A small audio embedding model, trained from scratch.
Model: 6.79M parameters, waveform 16khz input, arch gmlp, norm layernorm, layers 10, width 320.
Training: soap at rate 0.001, held-out accuracy 100%.
Rows from block 4 of a small audio embedding model, named by matrix and row number. Rows with one number belong to one neuron. Each number is 500 + 40 x the weight over its row's rms, rounded and kept within 0 to 999. All counts start at 0. Numbers have three digits each.
After each neuron's rows are labels from the 100 clips, of 14976, where the neuron reaches its largest size: "loudest" is the band of the loudest frequency at the time of the peak; "peak on" is the class under the peak. Only what is clearly more common there than usual is listed. The data: tunes sung on syllables by a formant synthesiser. In brackets: how many of the 100, against the usual share in percent.
# u: gMLP up (value half) (model.blocks.4.mixer.u.weight, 640x320), inputs 80-159
# v: gMLP up (gate half) (model.blocks.4.mixer.v.weight, 640x320), inputs 80-159
# out: gMLP down (model.blocks.4.mixer.out.weight, 320x640, transposed), outputs 80-159

u.103:500502535470601535499511516489534509474571486496461396429512550534568408456544472512574436466546509487544477420469428526516564469458470455463518461452481499522481497580468451500570491496471509556479537474501528497516511541579525595523472475
v.103:448580483523450508516488485471543342442563487496499555475473522501502408458476539490547529466433446516505473557574473535509569500508542468528436445423520579423498493499545470517455481473557524542394539543529503482522480496469465508521537499
out.103:544503531489484502518516497499549478475502470510448507543515526466472484481465467483489506509492524406479509511451552472502487516500473506470460577505511511449576542557511565541479542420524483561452546506488452531556514472543537563530539590
loudest: 500 to 1000 Hz (84 vs 31.1)
peak on: /o/ (35 vs 12.2)

u.150:457554517567459521439496483523567494499491517443464493399482402558528518493463479488479527508517507378597458483428540469523470476465507523562510507539527460491465574483528515540419504483454461538610507478532478517518523472510503527542483462
v.150:455485532491582547475376513507489533464440530498523494496472511496552476522502480453469529503539534437554433481509539451466491563510565501404490497576498517433427599544433425531528446512499507525518508482460477508429490503486518481577527418
out.150:571443486442497433540608537507477507484486554512491505513485536475514459506482567492528473453539521527460516373519561545502535502546479511525509511437501471505528506613522523387548461524493513518513467457420446497424502485534496485538483542
loudest: 500 to 1000 Hz (65 vs 31.1)
peak on: /o/ (29 vs 12.2)

u.439:593527552473512449514545540544593447500530526546552479394438500456525511506534536483559497498496547535525516555518531550453547483429473552475562490434416485542479479471474547560538506393512625540486501534460459525510516542515484486493502492
v.439:550448435509445454495476508530500399486474443514586397472446480468471482521515431509498443498458459504514580508513421541478513584468495509498470534489551511424441504512479444524494493435491497577467435435473476515502520472471555490473540424
out.439:509563461462474480593486559484589494443457534478521499535512491482394517487447482563421509505536431517505566505450482478480520515536587463453455441422562496479532433463540559521532534550507434484436479503451445542546526488541515515489524552
loudest: 500 to 1000 Hz (77 vs 31.1)
peak on: /o/ (34 vs 12.2)

u.265:508475470540443402487466553557476464498535506488485489497488476578545579521519538498577566501517446493460458509495520408461528399488567469531560497483439484541490540578491497588466427513483414521555556603560482443495534493491501502427454461
v.265:511478475420504489503475464447452557517531446479523482521486447512517513492485462543581440510527473513512465439514548457570504453541449554509507498479447513513441473540532468462464432510473478567501578444509474483541551444582502482461511508
out.265:471504509501543536498448457421442508514527457533472494538581532444504438495425500464505592449526522497521476501433511546533437575580491470505522476459565468502497441564536502524492512492497490465551486495467529483522449475478485471514530542
loudest: 500 to 1000 Hz (81 vs 31.1)
peak on: /æ/ (40 vs 13.2)

u.278:423551489475491521555526467407476522554481499504531516491501497458540457553500443485455381530492489519583486453536534528542474488530475441496528573421524502503481515551530556447486514469528504461567525413518478515529486531459499480495592514
v.278:491557560476529453476520533520544442482509486508533507518523445540530506552519510495483521472557458472591462512541618500495528477511505467493482501442515502594519562452501576478538500478499403488540441502525496490562469511505499513503561510
out.278:426451507497540460481452485458490551462472506546398481524517423494468518435524500467554525520495564447535490482483499471467482500450515493491540453553528528504467468474482507457513530505450451573410492495523525565487515498520529502437500537
loudest: 500 to 1000 Hz (85 vs 31.1)
peak on: /æ/ (31 vs 13.2)

u.500:473482413379451422518493500502612468507456465512474565514498488469528492554510534483506468484603423465496473413508548513487465466498526486420492521494512460486572511510503457488493568496501541459492531536500535519517491517470484456498487569
v.500:463455494415510515547493507436571510490442530514492548538461470438560457528521552420517516511540504513477485529452518513443533549514511558457507461483480479499568485481474479419485483476506516479494515530456534514513461498470452521579478490
out.500:471491473468548530575450507505563532512551516525443400498510418534473471595554528474469487502525461537480490516498524468449472494479537485511527469511465509557540534558511510477511530462527449555520520529514472480486510467418484524517479530
loudest: 250 to 500 Hz (74 vs 39.7)
peak on: /u/ (34 vs 13.3)

u.193:514500525498466526542517511519532511436502486495475499460577559479431532474470496524481432460476480510458494562577551503449516514450528501511577528534491534461600431546462434527538468571498523443471551527481511554535484498544541459477551491
v.193:476458486399512568468452566496450455447495530458521501463489556471454545532473502576482500455547453486471539499458531519518534569521449520470516520491519524524456440501496483466498517508459463526540529537487479523512522509569408561519477549
out.193:440532531476573509495447487522541519483478550486524540522495446540570508457417477467532497537471544563554583508425486447516529475500478529403469540508527472576493486470577498507472505513501549520533476526532483472571493491493467487523499494
loudest: 250 to 500 Hz (69 vs 39.7)
peak on: /o/ (30 vs 12.2)

u.605:509526525512495533520546416497465504550503490543498503454471542530476448501473510561503458558474490546478529505524477544533519522514519480553484616513581562496494499486555524551398458497456539434467495491457474555480552537520480438525494535
v.605:444502579470464491496492476495507508537548445510469528525497566415480465563476547522513515487502417506496438491510480467466521496481470515517549550494505512500444539509404522476501546451553508451501529480486483521472577541564574561456480491
out.605:529460508548493506527474530467519496528486567412479459526394510515539506551516477459475502465522507579458446490450579531495542589481508465522482500487471551489518500451429470499543490506493484445468523459487436519565516539412591575465516484
loudest: 500 to 1000 Hz (74 vs 31.1)
peak on: /e/ (31 vs 12.8)

u.50:518533583517536496558487504517530470414479486527497512547529482504463466535471442478500502409559513514496542521484488461525492492506523431497432546458481476539473452484544429506444551517495436501441530454489477501485538585524460529498533492
v.50:451511536460473477441501482514481518517538480569555550467549452570426511493576485542572469531466482493513509538493499545495555491578534498500482487451578519563490482543484529547442526496555502439454521508564554511495518494476471456443517493
out.50:507497423498521472484538543521476457487530495485490513492544532451550413512496507523430520487556486535509507516528570439532409508416487506465465480556491586461546538543402522414532463474548533451528468520566510463421471474455480489486469506
loudest: 500 to 1000 Hz (80 vs 31.1)
peak on: /o/ (33 vs 12.2)

u.603:475528538437535479471460467532504441439524501442502494475453477537495557475509542502494502427529512472504450474518446480442477485517498529467481539446521485515476521477518522533453470430506535503489561531526491553494470545523506495473515515
v.603:500576533484492510505476470473490509473437525455469449498464502486527525477524548540525487507567552464491410484542517399479506477490465504553484529484497484485541528471500496529441506501548479513507524562482532520533545551551399553500501519
out.603:484533567533494477491497516392489455452466468523513440516425552513514502478482414504530515442466455517442568525514556543455544556504506489463533481516521511437441491508462491478403463494529480520491451602425532566601510437527490551538553520
loudest: 500 to 1000 Hz (80 vs 31.1)
peak on: /o/ (37 vs 12.2); /e/ (35 vs 12.8)

u.472:539485418453498499553502434552475475523514546484478528520521546518470524573506521448558543565561533511524528547427466537544522516491526529563473533510522471534418501473606573467500471541442420518542509466509556498503441553458540489515471527
v.472:505466490482512566493434458559360472483451500447415452462534532491499508557433496465434549535518478494573499564503487511514515558518478611460506460483401488497477513493443511450538448528481468536561489441435548543565477506483465511524459546
out.472:506496520495450526432437486455539511543451558488439433543424463482541522453493459447479530429401482601484390559464536502526566557517504504477483470480501539459527534546497491442561485587481511547446518487497495458448479516537547512496522478
loudest: 250 to 500 Hz (74 vs 39.7)
peak on: /u/ (32 vs 13.3)

u.241:509525522538483494481413520551468473465548547498477540502508570519603542515491505483536558522527480619412483533560546490475482470548447459433503482466525469464548453521507509515550477501496465552492545482502456539532523480513456436533558564
v.241:522493506553510470481508541490501422432488500434499541556495597521525596452534549462435587512533508511509490500478474492548498504462532515446545524511510522439508530487552566540553482498509481489415504434490547428499516460489474439554540594
out.241:511515503546474517504508501524551503524516548475468525517506499476509565531557508496465557586551489443529476490484525506475491598539456447482488408500473515527454540506447482479541589514487511444554501504470463461454463536512536466478423538
loudest: 250 to 500 Hz (68 vs 39.7)
peak on: /i/ (33 vs 13.4)

u.182:527503564486513478504467563536438568533545440526532487564430481470514483591467480497482459498518420524510520453505508518444480523578458484538487462577522512494534460528516509515435521529411477415418501437537511439553430505532502502485494449
v.182:488476406481470476549521525530429465533535488547480449546521482558526468515516469472473470464401471439501547516465498481535482523488476559472512549509456461533484502542515554577464437556443528512555516563401435462495522510480459517491525530
out.182:508517501521446515546494453454547480518517572542472484447511553503578462485572455502507448489521560461493534517481451510529495512537492504529477563541535510469582501510561478512553480468567554494525543525591509512408538504523520495542522518
loudest: 500 to 1000 Hz (67 vs 31.1)
peak on: /æ/ (33 vs 13.2)

u.88:452507521538533523550473528558451482448511479504520513504452527527466558534546474522624538516539456492527460492465500456483538544552537417492521550483579457496470524445412515525427494505453482535453550503435468525488519471547522480566436526
v.88:530439501487505484496445453569558462429474539527536482412505451496427521497567463501477519431511526467468486512488455506542508475489514465458549513538629489492489495514548498515472392500402513484523478541491448497448513531496544417450521500
out.88:498476548535540487612500447492492513519451450409586484489558475511488460520496563447556557522546578602488475564474541516571522533559497473491507448548585499457424463528598516531465462487445503512482470539554515477472411513490457519442546464
loudest: 250 to 500 Hz (83 vs 39.7)
peak on: /e/ (31 vs 12.8)

u.134:460528490466500485426426530502468412491585536475519535492492533525528478437529468542517406471446502512564486502498457438509467537443523485492532531480519464531525440542530502481559484526647430419488457483497568513509561472481504566533506457
v.134:445578412498512406457548505456550449515540468521430509454598525514473484413494473571496442538469500542460480530514514490505460515457502446471463528468598410528481433534537468524528465458572472442498481477518629498596492505441522558528556524
out.134:532446450494502468547540498549460505459513580436489470518446488514554504510492436478536469554550465453534538532523467554551485541517436484428476500423549504511532543505477505468521477461515502461477442506452425491532485548463460501494519507
loudest: 500 to 1000 Hz (71 vs 31.1)
peak on: /ɑ/ (37 vs 13.2)

u.91:523516526504554516540505510522408528462531467536513418506477452470484584474476471434453580457492502513523536498520474490501444563503500446521483537555486538495502456502574468468563544516474587497537564495464522429535562450533498482422536565
v.91:489486480459466535536529519599522522553487542474545500559510479459533570472448466500513524573550481557431487537593572473492521526475489475540537500500452548549524490453469491479563498502532493496453457520499462518490467468500556500501553461
out.91:481525499542464535485533485545483440519402571481595462499422443580571495549426522545482532545545587564504485570495454477446540458461513521513534511505480543497471489499473530486481499519476419548538481518504512488537435524468497512445454525
loudest: 250 to 500 Hz (82 vs 39.7)
peak on: /u/ (31 vs 13.3)

u.488:487513557506477480541515492449533538527540507493520498401412456548520371510497548554503488479486481564467502579449512502488469474495564455484551428471465454449444536487492472477489445517496502563439474513542519473543543392525550525527448397
v.488:462454491515492501503533479433507483505486433527519532489500490447488494428438513549419422473499385482496522539400479520436484488497488472475494428557453488575484493461529487555516480408543499547529537494462470553498463446508469572547503500
out.488:526456561544514518543464573492595487391498483505545554542539475497523537428552470502432515486478487464491502463480504417462520525502511543439457559550469453544494530473497507482541469472562504525504505532551527517485486522415497447560536548
loudest: 500 to 1000 Hz (71 vs 31.1)
peak on: /ɑ/ (34 vs 13.2)

u.300:441480485415553499493538453490493540530465501503486477469437490464521437503427513480500479471511456538575460483566554478515551540477484475481586559518557446503457484503564412547458481499513491420513501472506503438481512461525473493467534486
v.300:492458442450566479497540499538445514516477552533484505476478531506487494515507454483446488466417417465440564492529553530479495553563510534524536494454484469443517420510440481513478554501520529525611518500452552470544549480498500534506468461
out.300:536485507404475552518454501442477521535537448467514438493565560434448476507538452459407482585528430512408483514482480464511440436536505454467541509432491565494472560509509545530541505534515512485484539550492571469463454583479464603532522459
loudest: 250 to 500 Hz (70 vs 39.7)
peak on: /o/ (29 vs 12.2)

u.572:461498492554489481544530459516471502522498515441498488479540543524483478571451514540511515452549508478508500499417518516472536526565487521497497436467519479498544504496487523457469537607463482441534508514508447482469494536426545500576581492
v.572:571494504577470443496530467471507514471368518422537442460552519518489474427441430572463460507492569508517514560607490483555478466511574475544500542490522531482438449468550500511406510447494479512494481447522513515501527499466554552580602528
out.572:527547590466436555548481481521500460470521450554497538554510495516499546527430518484514475465517551528494545514517481515481476567543518424484435545511464496521551493506538487498464501498541503482434570504494566543476556478450408526511506540
loudest: 500 to 1000 Hz (67 vs 31.1)
peak on: /æ/ (48 vs 13.2)

u.385:536520516444490471583451535489464586469545504462535486501516497522426544469499522470541530466483496447508506519479413484567517516490507491570541529528421539485517508478527527560481489447459484456635519453497482544497524477469457456500547538
v.385:466489523456497483531500490421492486481491565491489491492483500535457556490476437459519530558491507511424480566429535403497513544469553546564530465483515484535464505551491424541472493519503491481509531480552518447508521465452446517533533544
out.385:550473516440516524398530487546503420499471489513606515512501501463512467421489493598482521549533522509507448532501507543450501534540399498409488527515491501571519559544496443531450485481463505488406482454495413548553520520489524528453475554
loudest: 250 to 500 Hz (81 vs 39.7)
peak on: /o/ (34 vs 12.2)

u.454:447434435572428497616466523463465479504504553525451505504429553521595497533513427488509520429588456458469483538527482486543480502538504477464564515483482541487551514422497510455468471441506525468560559455525547580472485471544496482526467535
v.454:515447549524538501467558526441493471397492555482475456501424514512437528519458540523488518460503526519535511459489457493507518544446556547495417477526408505482519439542506505583525436512554509485571528499488437511443502452563548582490525507
out.454:460539562455533529485476535526494456520491531434514497490553452524486498454393563455465537472519532589459465543494547505499463541462409557548502432497486560406471543483527535502556494453509449523482501542460515528551468569483396528541540411
loudest: 500 to 1000 Hz (84 vs 31.1)
peak on: /æ/ (31 vs 13.2)